Rows from block 5 of a small self-supervised audio encoder (BEST-RQ), named by matrix and row number. Each number is 200 + 40 x the weight over its row's rms, rounded and kept within 0 to 999. All counts start at 0.
After each channel's rows are labels from the 100 clips, of 14976, where the channel reaches its highest value: "loudest band" is the band of the loudest frequency at the time of the peak. Only what is clearly more common there than usual is listed. The data: chords played on synthesised instruments. In brackets: how many of the 100, against the usual share in percent.
# conv: pointwise conv (model.blocks.5.conv.weight, 384x384x1), inputs 0-191

conv.377,167,162,169,230,172,177,172,206,147,121,167,153,170,289,211,199,157,153,229,125,188,198,165,252,198,189,240,159,222,217,186,154,162,143,184,153,88,147,218,211,200,181,183,209,225,164,239,137,224,226,129,206,154,190,229,238,159,195,185,157,230,190,155,191,140,195,224,244,152,87,238,201,207,250,146,140,187,163,224,270,189,180,189,214,224,200,137,184,241,226,148,218,213,171,216,232,145,217,295,180,136,147,138,213,199,145,220,254,190,157,225,231,188,302,197,142,221,194,191,184,128,200,158,194,138,128,197,200,194,206,165,125,117,191,204,217,232,131,182,204,199,162,114,116,169,219,182,131,219,154,160,270,229,136,195,121,172,184,226,109,157,188,249,175,322,221,203,199,181,213,159,176,221,219,274,276,174,231,232,172,189,178,158,175,217,163,274,250,173,218,182,184
loudest band: 4000 to 8000 Hz (28 vs 5.7)

conv.290,177,152,218,126,170,272,166,154,269,189,217,313,181,175,359,187,188,203,212,177,172,133,181,185,193,244,261,175,144,171,126,216,146,176,143,192,204,179,190,176,272,167,204,185,226,188,220,165,171,171,240,184,174,159,153,207,168,180,215,208,256,209,161,172,239,230,131,174,154,206,196,131,167,117,187,240,118,168,151,150,311,173,181,214,188,153,237,132,146,306,144,243,184,222,130,182,225,203,217,205,208,207,201,131,133,225,168,317,203,198,148,255,186,181,196,185,134,173,200,188,279,204,171,205,168,122,188,179,190,172,192,256,168,145,177,206,180,214,323,219,157,196,203,123,191,193,199,275,209,142,183,250,124,189,172,207,165,217,165,226,210,215,129,193,131,159,250,153,162,173,151,204,175,153,249,227,194,293,192,212,178,228,162,248,265,178,214,130,162,143,175,266
loudest band: 250 to 500 Hz (78 vs 34.9)

conv.190,209,193,156,208,191,190,181,204,250,228,200,206,234,254,173,180,218,209,237,160,286,160,221,199,148,206,280,185,209,267,243,223,166,223,226,217,182,215,235,101,199,250,219,233,194,228,245,237,185,223,143,217,231,186,245,200,247,221,240,206,223,193,249,225,227,191,189,350,164,145,109,235,228,201,228,239,238,236,146,300,148,191,114,262,204,231,177,214,230,213,188,161,183,236,160,136,193,190,154,148,163,155,230,160,166,147,235,214,225,235,219,210,181,218,301,232,208,190,238,254,75,182,149,194,186,166,163,209,207,268,184,240,229,217,194,226,234,176,194,269,220,171,192,196,180,211,182,132,133,187,239,192,162,161,217,263,202,255,236,173,220,201,197,208,264,207,213,248,169,306,273,243,254,185,250,210,240,137,235,277,276,149,226,198,166,224,226,256,218,227,208,242
loudest band: 4000 to 8000 Hz (32 vs 5.7)

conv.38,190,203,207,204,233,238,183,251,174,237,202,223,220,290,171,254,130,242,262,125,226,185,227,115,250,163,201,224,216,211,196,178,238,189,241,160,230,248,244,243,203,235,214,204,236,184,204,143,213,293,162,259,190,221,204,234,161,193,194,237,244,215,239,223,231,196,238,170,156,184,203,221,179,219,181,137,189,255,148,251,179,229,156,194,216,247,173,201,201,210,209,197,62,199,283,165,203,210,164,243,211,180,222,195,225,128,247,205,244,158,218,256,179,170,187,219,271,184,268,176,257,241,149,210,165,281,237,225,183,257,187,204,185,224,230,216,194,166,165,188,181,146,113,261,227,194,186,184,230,201,222,269,273,249,210,203,208,193,187,183,200,244,206,163,202,270,230,199,206,177,183,165,183,252,240,136,208,151,216,201,239,201,190,207,187,154,278,168,179,262,186,202
loudest band: 4000 to 8000 Hz (26 vs 5.7)

conv.211,212,175,240,198,214,139,180,260,279,192,258,184,183,241,233,208,246,226,220,201,256,158,125,113,147,263,212,138,257,220,235,232,173,156,224,177,209,212,237,200,211,162,218,272,244,205,225,215,193,123,216,231,217,191,220,197,284,247,243,264,196,227,220,247,179,207,177,291,156,214,145,240,175,229,164,187,246,193,191,184,222,185,157,262,196,202,241,173,231,232,226,203,212,239,153,93,183,218,191,211,162,169,206,142,210,191,243,190,217,230,203,218,238,247,185,172,196,216,253,219,140,106,209,249,206,216,152,244,255,238,277,277,228,155,242,178,246,161,183,292,239,137,238,192,214,159,121,221,214,194,169,195,170,229,145,163,246,219,237,172,248,281,199,200,210,184,251,171,159,264,234,238,223,226,218,203,161,150,213,219,221,223,245,268,201,200,171,169,206,171,220,137
loudest band: 4000 to 8000 Hz (35 vs 5.7)

conv.6,214,158,199,205,210,219,176,227,213,227,173,231,178,186,153,257,216,220,236,181,218,237,192,179,193,149,156,116,149,183,221,209,141,176,242,272,170,245,176,182,136,237,178,227,150,196,172,242,191,203,163,196,256,186,174,200,212,174,164,228,136,136,251,244,148,257,247,233,217,243,201,242,167,154,319,209,151,226,219,226,213,154,192,241,175,260,229,176,218,260,163,180,229,201,229,111,210,190,156,179,115,144,214,197,179,197,245,169,224,231,184,243,176,157,199,171,255,205,211,230,100,173,276,163,273,169,217,189,244,310,240,206,232,235,175,184,257,180,168,229,175,217,179,254,181,184,174,193,144,183,278,168,168,199,249,160,80,201,171,263,211,245,199,235,172,167,215,191,180,244,191,223,293,180,194,206,285,206,215,206,197,156,214,190,83,166,110,247,190,280,160,162
loudest band: 500 to 1000 Hz (42 vs 16.5)

conv.30,198,167,218,210,181,164,205,235,188,169,195,187,193,184,200,214,133,212,196,151,192,182,225,169,213,166,146,232,203,215,151,223,255,194,226,180,148,210,184,212,81,226,247,229,196,200,135,128,182,270,150,248,219,202,217,255,173,134,247,244,252,127,219,182,166,148,297,244,211,151,239,165,123,241,207,208,256,259,263,222,157,133,144,226,185,285,177,214,240,199,258,195,105,156,257,128,169,179,170,225,197,144,173,247,194,137,246,206,232,245,266,245,210,156,238,141,242,217,230,203,210,263,249,227,201,156,215,207,250,232,195,208,151,241,198,248,212,108,134,214,186,165,173,109,151,245,271,91,211,186,205,178,183,171,205,186,80,248,217,129,237,257,198,211,193,249,160,117,192,226,230,186,219,269,195,159,205,206,176,162,221,175,235,224,172,167,242,210,233,317,238,132
loudest band: 4000 to 8000 Hz (29 vs 5.7)

conv.196,214,188,177,250,182,209,227,212,206,220,297,127,241,270,208,245,176,224,212,182,214,188,216,210,218,252,245,199,166,176,258,280,193,200,266,195,184,186,207,207,202,214,221,249,197,229,184,237,234,149,293,163,190,201,263,257,228,269,165,162,218,232,151,242,257,176,187,218,105,171,159,186,254,187,174,203,216,201,214,187,190,214,234,271,164,202,210,204,197,215,189,223,194,263,250,131,214,230,188,103,196,139,227,236,207,178,188,147,209,198,294,162,210,193,224,249,189,187,100,214,149,152,154,254,231,206,226,203,181,233,225,221,333,208,231,166,208,158,149,276,304,163,188,250,146,136,232,258,145,259,196,225,174,140,210,267,212,188,183,224,261,199,209,260,257,198,223,264,243,210,177,216,198,169,196,189,195,147,168,212,205,210,164,208,231,240,140,232,189,196,212,197
loudest band: 500 to 1000 Hz (39 vs 16.5)

conv.266,156,179,160,152,189,203,231,247,126,211,206,188,159,261,203,216,105,170,208,183,193,207,207,164,228,224,201,242,191,117,176,266,171,145,186,213,208,179,191,250,166,142,175,190,246,140,167,141,165,189,258,195,154,186,197,288,201,236,154,56,235,214,174,159,191,172,207,202,223,181,211,166,202,246,134,167,210,151,235,150,174,220,110,245,182,145,266,189,167,226,259,205,92,238,197,200,182,226,225,209,207,167,212,227,211,244,192,154,277,211,253,189,212,237,194,248,217,186,0,198,206,226,225,244,168,245,202,241,234,167,269,83,225,196,182,170,124,142,163,258,251,175,223,252,76,222,204,187,231,242,161,180,201,177,104,182,200,99,157,187,225,240,205,197,183,177,183,163,192,138,185,169,179,271,130,242,161,238,195,114,144,224,136,225,195,209,161,205,189,238,211,131
loudest band: 1000 to 2000 Hz (30 vs 6.2)

conv.349,212,182,171,171,223,162,216,209,229,233,259,184,182,254,240,221,171,203,231,130,245,196,196,169,215,243,247,208,293,205,173,207,201,240,222,137,213,175,224,271,275,45,143,227,260,151,189,162,90,110,254,168,228,174,234,214,230,241,190,112,235,280,221,171,204,194,184,228,206,145,156,118,183,221,183,158,241,193,162,169,266,265,168,258,185,145,278,216,186,202,248,192,174,278,173,138,132,228,156,205,227,214,214,197,202,196,210,261,247,199,246,183,206,189,183,213,163,218,202,191,209,214,128,271,197,221,238,199,260,154,211,210,201,181,223,167,131,196,220,264,233,66,148,203,214,208,229,205,296,196,181,219,238,232,175,241,238,145,245,192,179,208,187,203,195,176,197,179,221,215,192,155,155,210,181,176,150,162,263,164,213,208,209,209,252,246,145,151,238,161,246,154
loudest band: 250 to 500 Hz (78 vs 34.9)

conv.247,196,159,249,235,160,197,195,184,182,231,162,223,206,141,212,118,231,201,211,254,136,172,150,227,213,251,153,210,177,187,190,227,187,191,190,270,142,226,153,205,226,220,210,166,245,212,173,228,201,247,237,148,193,202,185,180,224,216,188,128,141,196,147,223,163,181,178,205,198,161,176,190,258,174,203,195,183,168,225,234,223,171,213,218,207,203,263,222,147,243,275,184,192,240,137,253,213,151,148,190,254,190,174,181,192,385,174,113,235,214,175,141,219,267,201,178,200,183,117,212,231,212,253,223,219,193,170,265,200,174,170,145,187,247,143,150,186,218,220,239,217,240,259,243,203,184,252,185,193,285,163,121,172,153,209,199,169,182,199,175,217,202,224,225,146,149,175,231,224,234,203,211,251,182,140,314,208,282,172,173,154,242,214,181,214,233,211,201,159,197,201,223
loudest band: 250 to 500 Hz (60 vs 34.9)

conv.348,173,186,174,151,194,280,215,318,181,185,151,191,174,218,208,207,171,220,281,195,157,148,182,224,235,181,142,168,158,87,196,201,155,154,211,187,171,156,221,197,178,188,165,154,223,150,189,178,252,237,253,248,153,177,170,190,147,151,199,147,198,154,179,223,180,181,178,217,152,178,154,151,223,169,181,152,165,187,248,176,208,136,104,240,188,212,207,159,170,290,189,189,48,175,243,198,207,163,242,205,149,156,210,161,177,204,189,154,261,129,164,190,219,259,172,210,236,158,85,212,193,228,211,207,187,164,167,298,194,182,196,200,188,166,189,242,179,127,257,239,197,179,206,244,167,207,205,184,186,219,163,174,198,128,171,136,167,98,163,174,227,263,208,199,196,174,223,175,168,156,174,176,155,228,233,240,204,243,185,127,229,214,164,257,194,120,210,239,190,207,184,159
loudest band: 500 to 1000 Hz (37 vs 16.5)

conv.203,161,238,189,233,184,200,103,217,277,161,202,222,196,145,184,119,268,242,254,244,258,127,162,222,159,153,199,242,192,223,190,155,215,248,229,269,163,269,205,90,169,216,242,203,186,213,209,218,175,190,144,208,186,198,234,195,240,153,259,222,198,180,236,213,201,148,250,297,196,219,189,235,221,231,198,260,257,278,237,271,135,131,159,204,214,197,153,174,279,212,218,198,238,150,196,203,200,141,151,190,156,213,180,174,193,174,223,85,198,261,213,191,169,222,254,190,185,193,247,212,240,192,189,211,169,189,207,231,244,241,168,269,189,226,182,219,195,163,222,228,188,190,266,180,206,215,208,156,170,168,208,226,197,191,252,254,211,236,189,166,198,176,208,207,187,252,260,142,223,285,256,233,243,181,224,217,231,116,233,264,244,179,216,202,160,186,227,184,238,206,215,229
loudest band: 4000 to 8000 Hz (38 vs 5.7)

conv.293,217,98,145,163,235,203,264,204,213,173,168,281,174,227,186,177,205,265,250,111,243,224,242,182,224,234,195,253,185,197,200,204,217,202,222,252,164,209,226,179,214,213,151,167,179,207,217,179,207,225,213,145,191,208,208,138,171,191,167,175,243,207,178,208,314,206,205,177,240,235,107,204,219,202,239,180,221,180,220,223,206,240,162,231,201,164,265,233,146,196,169,252,233,254,208,166,224,220,197,171,293,186,318,161,90,221,142,177,237,168,221,205,241,159,233,270,174,112,173,214,162,200,91,158,167,196,134,194,187,172,197,253,240,235,220,241,119,195,244,242,192,188,159,211,215,258,252,253,212,208,204,221,210,188,241,273,228,156,248,236,248,191,235,232,181,113,165,223,248,245,252,188,195,209,241,182,215,177,210,166,178,177,188,210,244,202,196,210,224,213,169,273
loudest band: 250 to 500 Hz (62 vs 34.9)

conv.173,208,245,231,208,212,244,166,223,196,170,251,187,221,209,213,219,202,220,229,217,165,157,137,74,172,246,134,175,124,197,259,224,215,236,159,259,181,192,177,191,134,201,235,252,246,158,222,202,185,256,194,239,189,183,202,206,236,183,225,236,190,143,235,244,223,186,246,228,177,176,174,228,242,184,191,210,246,269,238,167,188,152,185,244,297,182,255,171,223,225,160,129,212,225,184,100,223,164,144,223,205,127,230,273,269,195,207,186,196,228,240,261,234,183,164,165,276,157,271,167,118,134,186,176,172,221,230,250,250,236,175,237,201,227,220,233,290,179,214,241,189,171,221,175,184,164,192,215,179,271,195,198,200,242,209,185,171,213,144,187,206,182,263,120,213,264,203,143,139,229,244,194,205,163,193,137,211,216,223,269,168,203,227,173,219,186,218,166,241,239,225,182
loudest band: 4000 to 8000 Hz (26 vs 5.7)

conv.70,174,233,199,221,202,189,211,206,222,233,228,206,235,203,229,179,226,158,209,164,228,181,243,219,218,250,237,162,231,268,252,184,216,259,219,143,223,162,189,235,244,159,186,187,253,195,216,268,191,120,217,182,263,203,219,157,239,237,233,158,145,230,293,220,191,242,151,255,246,173,116,189,196,200,218,130,196,225,208,202,231,166,189,256,159,235,226,203,208,201,236,230,219,275,201,113,301,142,183,180,192,185,214,206,203,105,119,210,219,228,208,163,203,237,198,181,191,240,205,155,176,245,140,225,218,108,202,221,202,255,186,234,180,251,178,175,235,199,251,271,240,131,172,197,212,126,171,194,267,234,229,226,217,272,163,205,220,176,152,184,222,211,203,219,219,185,158,174,168,241,253,152,143,190,178,283,160,235,198,164,247,146,243,228,259,255,152,121,205,97,205,189
loudest band: 250 to 500 Hz (73 vs 34.9)

conv.373,164,199,137,190,172,162,144,189,187,159,193,186,172,223,235,180,211,223,249,192,302,221,257,144,150,192,239,150,257,249,226,206,190,229,245,185,176,229,207,185,156,175,156,223,210,161,218,193,93,235,168,228,264,157,224,206,251,174,197,143,206,163,283,182,184,166,200,261,225,174,141,189,166,230,155,202,209,288,128,220,76,165,109,201,254,241,146,212,209,183,196,159,226,210,107,170,190,203,236,197,211,212,254,160,181,123,174,219,189,249,264,173,217,208,255,170,251,178,239,187,207,173,179,181,201,186,237,240,200,266,187,220,197,248,209,274,250,104,161,207,199,83,190,129,144,233,137,70,203,216,219,243,227,167,202,214,176,245,163,145,182,228,198,169,270,223,154,91,171,228,282,201,174,188,219,128,185,167,254,194,241,106,196,186,171,221,199,213,278,243,250,187
loudest band: 4000 to 8000 Hz (29 vs 5.7)

conv.364,270,164,182,184,194,169,229,219,183,178,203,249,165,224,218,209,158,159,189,208,249,103,161,164,152,193,215,168,240,187,245,184,205,176,215,168,173,162,270,179,253,195,167,249,252,174,218,251,197,293,114,258,187,148,199,145,197,206,225,204,237,176,201,258,217,182,192,206,162,212,177,175,168,246,188,153,290,213,179,211,263,150,137,183,199,228,156,243,192,184,152,150,215,211,168,181,175,212,230,220,239,241,165,137,164,118,230,194,207,146,197,325,193,187,207,167,180,202,208,224,203,144,269,157,209,114,171,183,160,177,239,207,178,234,197,305,232,156,180,185,248,164,204,143,184,251,215,161,252,212,150,210,140,178,207,226,225,235,231,132,209,233,208,141,220,244,163,201,155,217,217,222,176,183,288,215,227,185,176,206,236,192,267,181,211,166,223,183,256,208,225,188
loudest band: 500 to 1000 Hz (38 vs 16.5)

conv.240,201,187,213,170,204,157,205,209,254,236,215,208,186,216,194,196,177,203,210,220,205,203,200,237,212,201,196,207,204,215,187,185,196,202,206,222,220,202,201,179,172,188,184,201,232,188,189,213,173,324,199,196,194,201,198,208,210,207,199,206,203,197,181,216,205,198,214,596,157,205,181,183,198,174,198,240,198,210,208,184,207,217,192,560,184,214,404,220,202,173,190,197,197,206,181,179,210,224,251,236,197,222,215,194,222,198,182,206,219,211,198,231,206,178,191,178,225,175,180,199,209,304,195,190,184,219,218,207,229,222,182,214,209,200,195,212,175,223,201,495,192,190,206,200,176,195,245,184,193,207,212,245,218,209,192,215,181,217,201,210,184,190,168,219,179,388,191,188,221,207,213,200,209,210,185,282,201,259,200,179,223,201,217,203,207,214,177,190,197,208,214,203
loudest band: 4000 to 8000 Hz (35 vs 5.7)

conv.63,188,195,179,224,209,159,140,191,170,201,178,120,245,273,138,213,186,209,187,163,222,217,242,185,225,235,218,156,154,227,255,247,216,270,199,178,183,172,118,155,147,240,204,228,174,183,176,256,194,244,244,177,255,176,243,211,202,169,179,209,158,130,209,222,187,180,171,239,163,153,125,168,220,230,206,168,196,261,146,213,156,165,156,210,219,264,166,245,231,178,171,118,178,176,227,201,194,154,208,151,178,127,203,197,214,155,208,147,216,203,270,220,182,201,150,234,226,183,186,225,186,117,167,178,166,130,202,163,190,245,185,211,250,247,213,264,261,153,143,219,198,173,190,192,161,167,161,168,84,282,212,225,156,140,220,183,152,243,139,222,177,171,186,168,324,214,143,261,161,142,224,269,201,148,205,150,227,209,214,202,215,152,180,126,189,178,190,250,180,271,267,182
loudest band: 4000 to 8000 Hz (36 vs 5.7)

conv.199,226,204,201,208,196,226,182,275,235,169,275,198,263,230,224,253,221,230,262,188,203,132,246,212,217,251,215,180,144,204,268,238,236,162,185,174,164,111,175,223,198,205,220,264,215,198,223,233,196,74,236,218,209,174,233,210,249,218,219,242,187,168,222,267,206,232,181,258,152,231,205,190,153,93,237,199,222,254,244,180,232,136,239,281,192,228,213,244,175,266,157,178,256,254,209,134,226,161,135,158,152,53,239,236,193,155,179,223,235,211,186,269,237,189,271,170,210,214,209,205,157,137,191,241,206,197,193,253,175,234,213,269,222,221,191,192,255,146,151,288,186,106,215,208,151,175,143,138,199,207,233,236,195,166,167,202,192,210,189,186,269,291,255,197,153,230,219,207,210,227,181,218,215,214,236,168,224,165,222,210,236,180,234,239,242,134,195,135,205,179,255,232
loudest band: 500 to 1000 Hz (40 vs 16.5)

conv.165,259,96,207,196,208,204,235,223,224,179,166,289,99,226,198,220,152,165,198,152,237,178,165,169,192,190,143,210,187,115,146,185,180,128,220,207,136,164,217,205,174,184,154,240,170,141,187,146,244,265,182,233,177,187,219,233,221,207,164,200,290,167,171,231,201,198,257,227,193,239,230,230,215,230,197,87,229,171,203,173,209,181,119,237,203,155,201,170,145,221,122,157,181,199,188,139,109,299,269,233,225,188,200,179,148,177,217,209,197,135,212,318,223,206,195,176,136,162,143,225,196,257,284,201,162,193,122,182,153,159,251,212,230,185,203,210,140,157,127,230,228,139,207,155,140,296,227,188,201,137,183,237,227,173,182,191,200,175,251,217,227,248,220,164,165,239,183,187,156,165,174,260,267,231,190,208,234,193,194,186,120,183,213,193,183,108,197,249,213,281,191,174
loudest band: 1000 to 2000 Hz (32 vs 6.2)

conv.325,185,201,232,227,215,240,129,232,168,190,212,174,249,242,244,276,142,230,255,179,209,138,228,112,203,183,185,243,199,205,230,185,245,256,189,177,151,205,192,210,160,255,264,227,213,230,212,148,193,261,214,252,176,220,210,218,149,130,219,206,201,185,188,191,210,139,216,208,128,159,205,137,197,236,161,145,177,287,197,204,211,146,144,256,205,279,197,172,253,227,159,188,167,176,310,148,213,154,154,233,190,152,213,211,226,114,207,220,209,151,251,233,162,185,219,218,219,166,208,206,288,240,154,225,132,240,209,211,137,223,185,228,188,179,220,259,190,134,236,238,187,139,199,225,207,183,233,154,240,195,195,300,249,161,212,243,128,205,145,160,203,254,195,167,257,313,239,193,184,179,143,224,165,188,269,152,245,219,213,200,206,175,210,209,214,144,294,160,187,221,217,234
loudest band: 4000 to 8000 Hz (26 vs 5.7)

conv.188,213,227,196,170,151,173,203,213,231,258,271,170,260,218,197,213,192,173,214,195,202,136,209,185,154,227,246,180,180,233,203,192,189,188,182,141,242,116,172,172,184,167,207,163,270,211,231,200,175,155,203,181,186,175,224,192,204,261,245,223,198,179,231,209,207,273,124,241,176,123,190,256,185,173,216,208,224,235,183,176,193,182,166,273,169,214,211,167,159,186,188,198,178,229,174,166,243,132,173,129,189,167,192,226,204,124,192,263,237,223,180,237,183,188,183,190,206,218,219,178,205,67,108,154,195,200,158,195,187,221,195,184,210,220,216,179,263,210,172,274,195,152,154,225,174,134,150,200,247,135,209,150,220,226,106,194,206,186,178,196,242,164,188,212,187,230,175,242,172,156,208,179,197,162,216,214,133,201,194,232,256,138,204,154,257,221,190,172,198,149,148,184
loudest band: 4000 to 8000 Hz (29 vs 5.7)

conv.317,167,210,240,105,215,217,166,175,300,213,252,240,175,175,240,198,173,154,203,195,161,231,299,295,221,206,253,216,181,225,175,149,254,221,117,187,86,222,131,266,235,171,222,195,207,194,181,179,200,233,257,184,204,176,192,246,185,174,140,205,217,160,222,178,142,222,260,206,198,204,158,189,139,228,227,143,124,159,197,160,194,142,261,223,134,214,213,184,198,223,175,218,249,179,189,187,211,198,200,225,261,162,214,168,171,177,149,260,146,187,195,209,160,226,209,166,178,161,202,182,184,284,173,179,148,179,196,198,165,195,156,185,216,227,135,186,174,209,260,227,153,153,175,154,186,234,191,212,262,207,196,352,192,152,170,186,195,195,130,231,159,233,160,206,145,332,203,136,202,129,183,229,182,193,224,275,225,261,173,163,183,147,198,159,224,188,203,142,191,218,165,287
loudest band: 250 to 500 Hz (69 vs 34.9)

conv.4,229,212,240,197,209,174,204,233,220,200,242,164,204,211,240,243,235,206,165,227,189,190,159,201,143,205,163,69,176,220,259,206,189,135,170,173,222,216,203,196,190,260,195,283,215,234,194,204,236,169,169,269,223,234,159,230,239,230,270,303,148,183,200,249,153,236,195,264,176,239,213,254,119,181,206,206,222,194,244,206,243,125,181,230,201,257,194,207,223,220,194,246,190,192,215,102,232,175,112,239,137,141,152,236,201,147,213,232,211,221,151,258,233,169,214,112,242,258,242,195,140,83,276,175,279,172,181,170,237,252,244,234,128,167,214,185,331,164,171,237,181,224,210,208,205,145,139,193,196,167,223,187,145,230,204,134,171,249,207,190,279,251,224,253,196,190,224,198,104,210,202,217,249,247,207,106,198,141,146,211,212,225,271,236,181,179,180,195,197,200,186,158
loudest band: 4000 to 8000 Hz (29 vs 5.7)

conv.52,210,151,158,144,195,288,233,214,206,194,148,201,143,270,217,248,176,129,220,180,180,177,142,201,191,178,189,194,163,93,203,257,97,126,211,188,199,167,252,225,200,255,128,166,176,143,190,160,194,276,208,295,130,180,157,227,169,200,203,153,188,182,135,216,223,207,207,202,172,200,199,218,208,180,182,195,186,191,251,230,212,198,94,238,195,211,222,182,135,213,187,209,98,227,259,163,192,252,257,221,186,175,214,205,161,209,196,126,234,163,221,185,240,302,226,240,258,169,87,194,130,292,209,198,218,227,193,226,227,196,248,190,207,189,199,159,140,173,192,245,190,214,156,267,162,214,225,237,164,224,197,200,219,153,178,183,163,110,197,185,249,218,212,228,194,174,190,221,190,184,158,164,202,233,171,245,207,242,193,171,162,231,137,273,126,127,159,281,196,218,131,135
loudest band: 1000 to 2000 Hz (26 vs 6.2)